From a checkpoint of a small image VAE.
Data: trained on rosettes with rotational symmetry, 41.0 epochs.
Rows from block 4 of the decoder of a small image VAE, named by matrix and row number. Rows with one number belong to one channel. Each number is 128 + 24 x the weight over its row's rms, rounded and kept within 0 to 255. All counts start at 0. Numbers have three digits each.
After each channel's rows are labels from the 100 images, of 14976, where the channel reaches its highest value: "place" is the part of the image that holds the peak. Only what is clearly more common there than usual is listed. The data: rosettes with rotational symmetry.
# convs0: first 3x3 conv (decoder.decb.1.0.convs.0.weight, 128x128x3x3, each kernel summed), inputs 0-127
# convs1: second 3x3 conv (decoder.decb.1.0.convs.1.weight, 128x128x3x3, transposed, each kernel summed), outputs 0-127

convs0.116:126105118134126115093097185125112111116142131101088171118097133143159128118119128121155096131141090146176136127174133125128138156119111097143128137172148145133184150131211128146077123130099150154104129126114167115133115125141166157123144055117125119100149094128134159093140138150138107131144116133177087105101129120120139166128117118116127094123167143139116127120151088132126107143145
convs1.116:165118169127147113121092059117130135108144133150147195106117169103089168120127130121092149135083163086092118101144076112114120139103127166145116149128134144119158133118126131066127132140112080106130087133132115122120122136106095093127133092091163122152101119080127132099148111146124142127108135113103141103114134148135117135094124135158122132088093103120167144145118145152128142117098
place: top left

convs0.7:156138136120131112106129122126137118153130113130158127152115121106157105192168144097104118092113145165145114140099114139140134131115119110091094111173135121076118105064156127122169114074078163146162091119147146122141090153116139107132132152129117179144149123094112152114122127108131151104086157148096149131148149131164090130142119122127119145073141106142134118116137116140142130066105
convs1.7:150142088102147173128103149108204152127090132119148111131163142117096135114127124125140136133140107135068134083127156128138123092155138125140147131017146148145096127144138127143108145123148135111172137105148159128123131099122136141150107130143131150156182123117112128158130118115126087094131112135158135166129125126102129174101114138115125135140132136113123093168123134106094111166153
place: centre

convs0.34:152159097117140131121158099098131119140176128111123185102141096121124104081115141167104101166128100144107133131137123165123145117154152111128155140142113098143181083093063132115140135112099122128087113140161133111151119143148116129145134085112123132170113173142147140099133088137131116098124115161144134167104108150077099085142118128162127149140077159123111118107116138124099121109137
convs1.34:144132124139112105142095141133071117136148136184142089128168105136124136139119124137145093140129126103127113083140158122150153128088141138110088111104123140140102136142115107133128116132164172165138082126095153156112104139147121136116113122134122125048099078126075151148151148121110180142139113128138086166144122104177142176112138156164117154137163146099140140111134107148140117106127
place: middle right; centre

convs0.33:198161151141124137127118124150124123125158126052104138131116128122099142130153107108132117146132126140090121139095138129156121142129108123137128140125124130106137134119104182121139124117066130113128120112125144094136153148118125119143128129112118071120128155114129187083127126114121127133135000152135129128103100142129101091140130126106127100107111122157139117134066150139108122129135
convs1.33:112120102114105072107170118155141134107112131108103135134154115156115105056146151159105132151134126188126113201111124122106116137113164123105146111133128185177130111133138120135143119130138112141126088120124119118136187121095095168101149117142146106124147096145088170095170162161131126137147148093132089147120117082135156152131119122110125122113106103146142134144153129115137127109122
place: top centre

convs0.72:155122105113119141130135115163133122154138101121135115127120126124121125150127123122135119101143134130113110105062142113124127180146119122158123091119125105161129124087142141099143120108106123131144075137090110105143146131122140141098149122139135115152255146131111152125088126125128122091129147142088117135154160146148103089124119145131125133076199115146133118106144110125137146074116
convs1.72:111084175116128095128125136098081120142122121096118112112163141119134120103133127147122124088134141134129150136119146126147126005134128135081141086127115153081134121129133141159125146132129137143113068092151109131112149108132096115155093145117131153134082111108151140108100168113138107148112100100158145177127144110171113144118154123118112123119139113095110121169120132120119119148111
place: bottom centre; centre

convs0.105:104141114125124113133106122107018122146153102146128113109114131140123112101136137107152113147155116150142127125129112121127121141132128107083118132113128097184138120123129158132138138134104111138135231083128137104136110132087143110133137136110125132115097139138087112133153121122126071112132115110106120116128116118096104116094130156113147142213149116148119145176145125134124105156131
convs1.105:113164122158119087111127153155209129143088138095146142105132145092100123116116097172139117114114130092125132153143160129134130141147109139162128138139108104091132145123134108089103127145161095119112126163117146147111130142155120148118123147157097124172086134131184130105105116116125103120088125192139158119153099104045125126145132122136134135093078101124144114120130140142144152119132
place: centre

convs0.94:130173130137107183154129150108178130122105101133093109149131124124105098205148123116105114146110136135153133166116145137119138096147108123121084155083134131088139104132130125075113111151136110145122101111080126143129094165131163107120108144107133146120083122077116128109136154139136100111162121085093172105156099124159121138171126123109139141113113114118143144183108099125129097136114
convs1.94:138121180087131189094122101151077146134129118124119118117136131143135159164086132151160138112159107093132129143101115110123129124113108117138201129106143145119105139123135133195123135113096074106149125139131146131160121106091130104141145120133124164093115122130091101131141122129126159158136133113125100116123180128063112127099125135171129150091135164117088102077133126130120147117134
place: middle left

convs0.35:139130143127132104132089136090091100140123140103150133123129099187122109151128126119123105171139112139092113108108120150141153159151094104102153183116107151172153140092089149109156130127096154098147113120150124124114092144121144135123120122135107174118093147125112136132127136135118122126156129145116126125107156119116119139116123125112194109139107148141155177097013126145121108108113
convs1.35:120125157153103074147147136078151151142116117090103131140144142093140156085144098127117129115141125158095112152138145120100108123132133127152105149135158190105152136147174164119103122096110094160126135151136146173137135106132152127116139127114119173146161083134127102187115128117112108131124093095137117103151108139135144120126107138131114097149056140138116087194113121141150136106107
place: middle left

convs0.118:113112160118108154131093112127101149164183100129145136148147146134129122142076134109144108147142117125153139207103126116109102119107150119095092150119118149093147111169126153125132131134109118107121128126154118118126133130119141052144139110127118116144079150136092145143109091104136124103137108102130107154160128113104122090117144121103172097159036128094109111147115128125098143147136
convs1.118:123187138137132105151154139151115118118087139168113103151171133120122142080166094084112145186152144138138133095118107139133128140187163121161136135116149137172102154118133146097116127139132102109167142094105134093117153107149109167097128128121130157104115082131124125118133135124118162131127120126130129123121158112109133128127110120115011130117143155122136151129164122115112135120126
place: top centre

convs0.18:124104142135142097136109115121119088141128149151111150130120111114168117128142028133121124091086116145178141154162142125109118128100070157141140157148093157108108140135150107115164133084105148150087143133166137200138110126136104103172145146134125152113104109100120126155114140149140125132161135119125133115130115114121138161150178130116110140136128129121122144086121076108101139139157
convs1.18:089062113122129143106133152098174131126160114104142128103161122160148128118091142187154129058155125103124117172113113129144152112126124114111127100141138112124157122126102120132100130082126102128114105102128110102116112139117128144106126131152119102094178149120192136141147137120134107145127129134121131145129097144152115159101109130102233148139082119113131132128121132126109105150122
place: centre

convs0.54:140119125075119105104132167139126176146127135130140223123146133139118163122127122128159113125184081132156186132112144129129117136166119111137163147140122139137122162058147138130163145113108160172138122117120137137126129171122152112132112142156156134127114139174124161125115134128109136129128127143176175120113136153138187157111092147119118141126130119125120162135124177136160118114140
convs1.54:111142122170131112131125118088091098077120113156140106151139121152136076120149120120133171138073101147116077131134138132200136112149122131148112142171117090101138077114130150126047107141126104131133119146146106177152135086114096117136151134127125136104102120132142123152108112110136106141138140100086118143133127133112052098127149128119161124124133126112103112139151120110109126126155
place: bottom right

convs0.8:119115125161163141105133136138139160116138157178140079153139158170110163132098144156079142134142110123142149075139095152154104122120161096163089103097137071158135129119147119126113150130167171144156137131089131174117117129140112124085115164105162134152120116127153121138071140135142147126118140121112112115114114129157091128136132109127108109157140123149117129104147161093181094142093
convs1.8:136101152136125097143122144114105139112067070070097124137113127098110126075137122162140114102134126129129117134115147100108133069130123145116148160135134143099162120131128119112113111122106117140148076162130144120137112118115154139128108102154114101101152105143046104172138135140125119142132114120143111120136126111055168137135111120115095117126104134146122084149082089141110131083132
place: middle left

convs0.58:156135145130124117113133123126066125128116128126118152122131111122099127080129109148121134096110146154127106133119134127140125142134134133154134112120111117255118116099119128159142148101127143124146183122106113112108136116128133111133124139149101108140038151113121143125109123129134165103120122112118122119142132135067112134135114129119116102202126115155120117120130128117118123111119
convs1.58:129142100154151143110126135151189110146131159096158108134130134135142140123092065116162090116145125064138144159123106137111130216128162112109139091111121107129123138136115104145138129168137102103141157126075146137131144115144111124140135137143154150088090119131192142117096136129123116115149120124132113196132145107068118146143123124153104148169119123110140124118112126150126142130134
place: bottom left

convs0.39:160180148116075134138152126175138120122134142125109127142116069123129120140138104080119135082100128130158127160109164130125108138131133145139137090127151129152118124156126054114164121083109116130071146181143138119124152138137126132117128130106113152123144131146110123085111105091112110114108070110123104090095116126127100111150110131116130103109195121143113124151140147162080108118134
convs1.39:165088077127131124142128136111134109134079129168143123099129133101135107102152137137137121160130112175132118127112127127153129087126126094128115156156121101133120135115108118143100124161132155169150112126104133130116127125129120108127158138139136106125143155137119121108143108200133107153141140090124132140152123193137155137101160129116083117030077097126116149083131144112167117179131
place: top centre

convs0.64:108131128103144120126135099145127140150120110151141126095097106123154138108144119132113126134114144109096086122161163133114139137122116116131117117116127132094137167120127181140163144110147120114107124163149174113122132119122131189136162178198109078139141114101133119111137085136110154130143080102140150114147160117159140097111140099110133054113173140121132169145157172138083158144125
convs1.64:089104087098131112090125107075119132100151140134113123133066115142087129131128129072122137157136123121162147173099113141129131142124127125103159082191127138191120116145119098136123119165131113131103106123122081122121136135110095128118123144089148134130134142143128133069139181079121120141114195107103131159104101129144127125114145123128152150118108130155133128157108132112151084143122
place: bottom left; bottom centre

convs0.43:107150102116145094129139116096088140140137125129146119123105144124137130094130170146113148166138139139130120193111093106133150130139074137043132176123126156104108132117131143124133124133120084132135155108104129101142101109112145114156135118150117152090018122119131143120138126102143083115129150121106130110154122117112096127138158146114139157177088137116115129131116131118091148128120
convs1.43:130103179119112087151117170058107131109119139155147139130125116117098140119143144095113097115143117105128128110124129154118142129120131114126120188148134126160180146151118138153109109094126158137142102156141135121132127136148151128107126109126130138076195121130129141142125145108104164113105121125136135150104057123113158147111101095125126123085044120139099114171096102149136116104135
place: middle right; centre

convs0.61:150126110118164116167124120119138094126115120150146102135123048111123138108142140157162076137127163130117128171120077151139159109125145106141144103100122133131138142114111151092159116125127103148127126129168134108131166106142143117082117153156132130147092161117149154116128136109144094126118124114132099118112121133139134123097128037118114118183072109127125173101156130145109130149078
convs1.61:102160144136113113103145146180132153143137144130109159136113121192136119123139101111092132132103100123140132114127119106120106151126161120157184145134139160055145114140157092162101136171103134105128138139087083116129133133110160142140115131130127091106146134134107159122141119119114147139135132155102113076153134163048124100139127134160117102156144143128117068100118128124159130096151
place: bottom left

convs0.27:123140146124100122127109141117210117144077104152132104146145120116138140143143130146116139138101113128140130120129143129114124151118156126121098092102110104075136029159101144105123133136105163135138073099183122105116131122111140125085136151106085112133138112136130123110113122127128088130141104137127125141136111130177132107131130154123137119055119097152132109077111159132156094126135
convs1.27:124106116126140204139178128080111133106118111174152159119096119129136137138095145117104108125129141082119123124126077129137164057138139113169145163171124147094133192100140147143111131098100058098144142106126132115131144132126136115127138123136132163103117110132125098123128134107130140162106161121123170111130151137188132129124136121095103116168143136124128097144159126105125147131135
place: bottom left; centre

convs0.106:119131132097152111115124122115138079131119128126125146100116000075131109140130119112151116148138112127123117143148136112123109121092086179113115124118108138137149072102100130123131103092124119137118143123147140115138130121122145127138111114120127133119120127116146118108145127137100110117122151132110118117138130135126077123109145139123120175125098141103148088118150116132075129125146
convs1.106:136124119119105147136090142091112121157122100093122149127091131124122115107129117140134116129131121106121158113120170124110100122112149098136116126134133129089112182118131107145168121099100140128131107117121115102122111143125141123181148118140105126096140104151094118093118126113147131132116135121151083141166084135134128117108131099161096000105109110150132150148119105109146155143121
place: top left

convs0.26:176153090119135128107124118143144157100133108130102139112081154145072156128107150128123147167152194121076091138129104145101137121186109114131125116128101121157127121132110116111099116107164111110113124141088093086118107131120137155101133111153130155156125120162111136102112142108107149079118124143101121109126151169159162104101148131124141124135092131153131094170172158155094126101144
convs1.26:111090122112126145114108126102148142144145134118145122143172119134104121174115103152135132042112122110139140134144116053146161163107152132155143070150126064102124113121130153156116107185100103147116081066108120158125138147129118091121138141138110115116110151114129106132151102122133123163128135121124133067138129142110106113121153132150152139119172142112107117088122142112117135144116
place: middle left

convs0.95:170132110118153095142123146146125115117156112082123128114153096036113146137161089060164108127112145158128101129113135124141140147123143132100132135104119123095118123112121115122137132049113162119113122176108153131128136135123126117139120135154124136133123122129130118102122125142126124157118056149127124090109132155116144107150112127092134134123110128158131125125096115172054107077130
convs1.95:124111164128109067100135135128105130121114157091135133147145134115118140103157113178126135108133123144149131143154116120105112097091147109146136135164128135137156099148145142131126119130100114159146067122136117146144104117131128145121119116152115122136161091132100108147126137207115096137121124087144109093146166135065151144123120123140076071063082112117117098157102105130155115100117
place: top centre; centre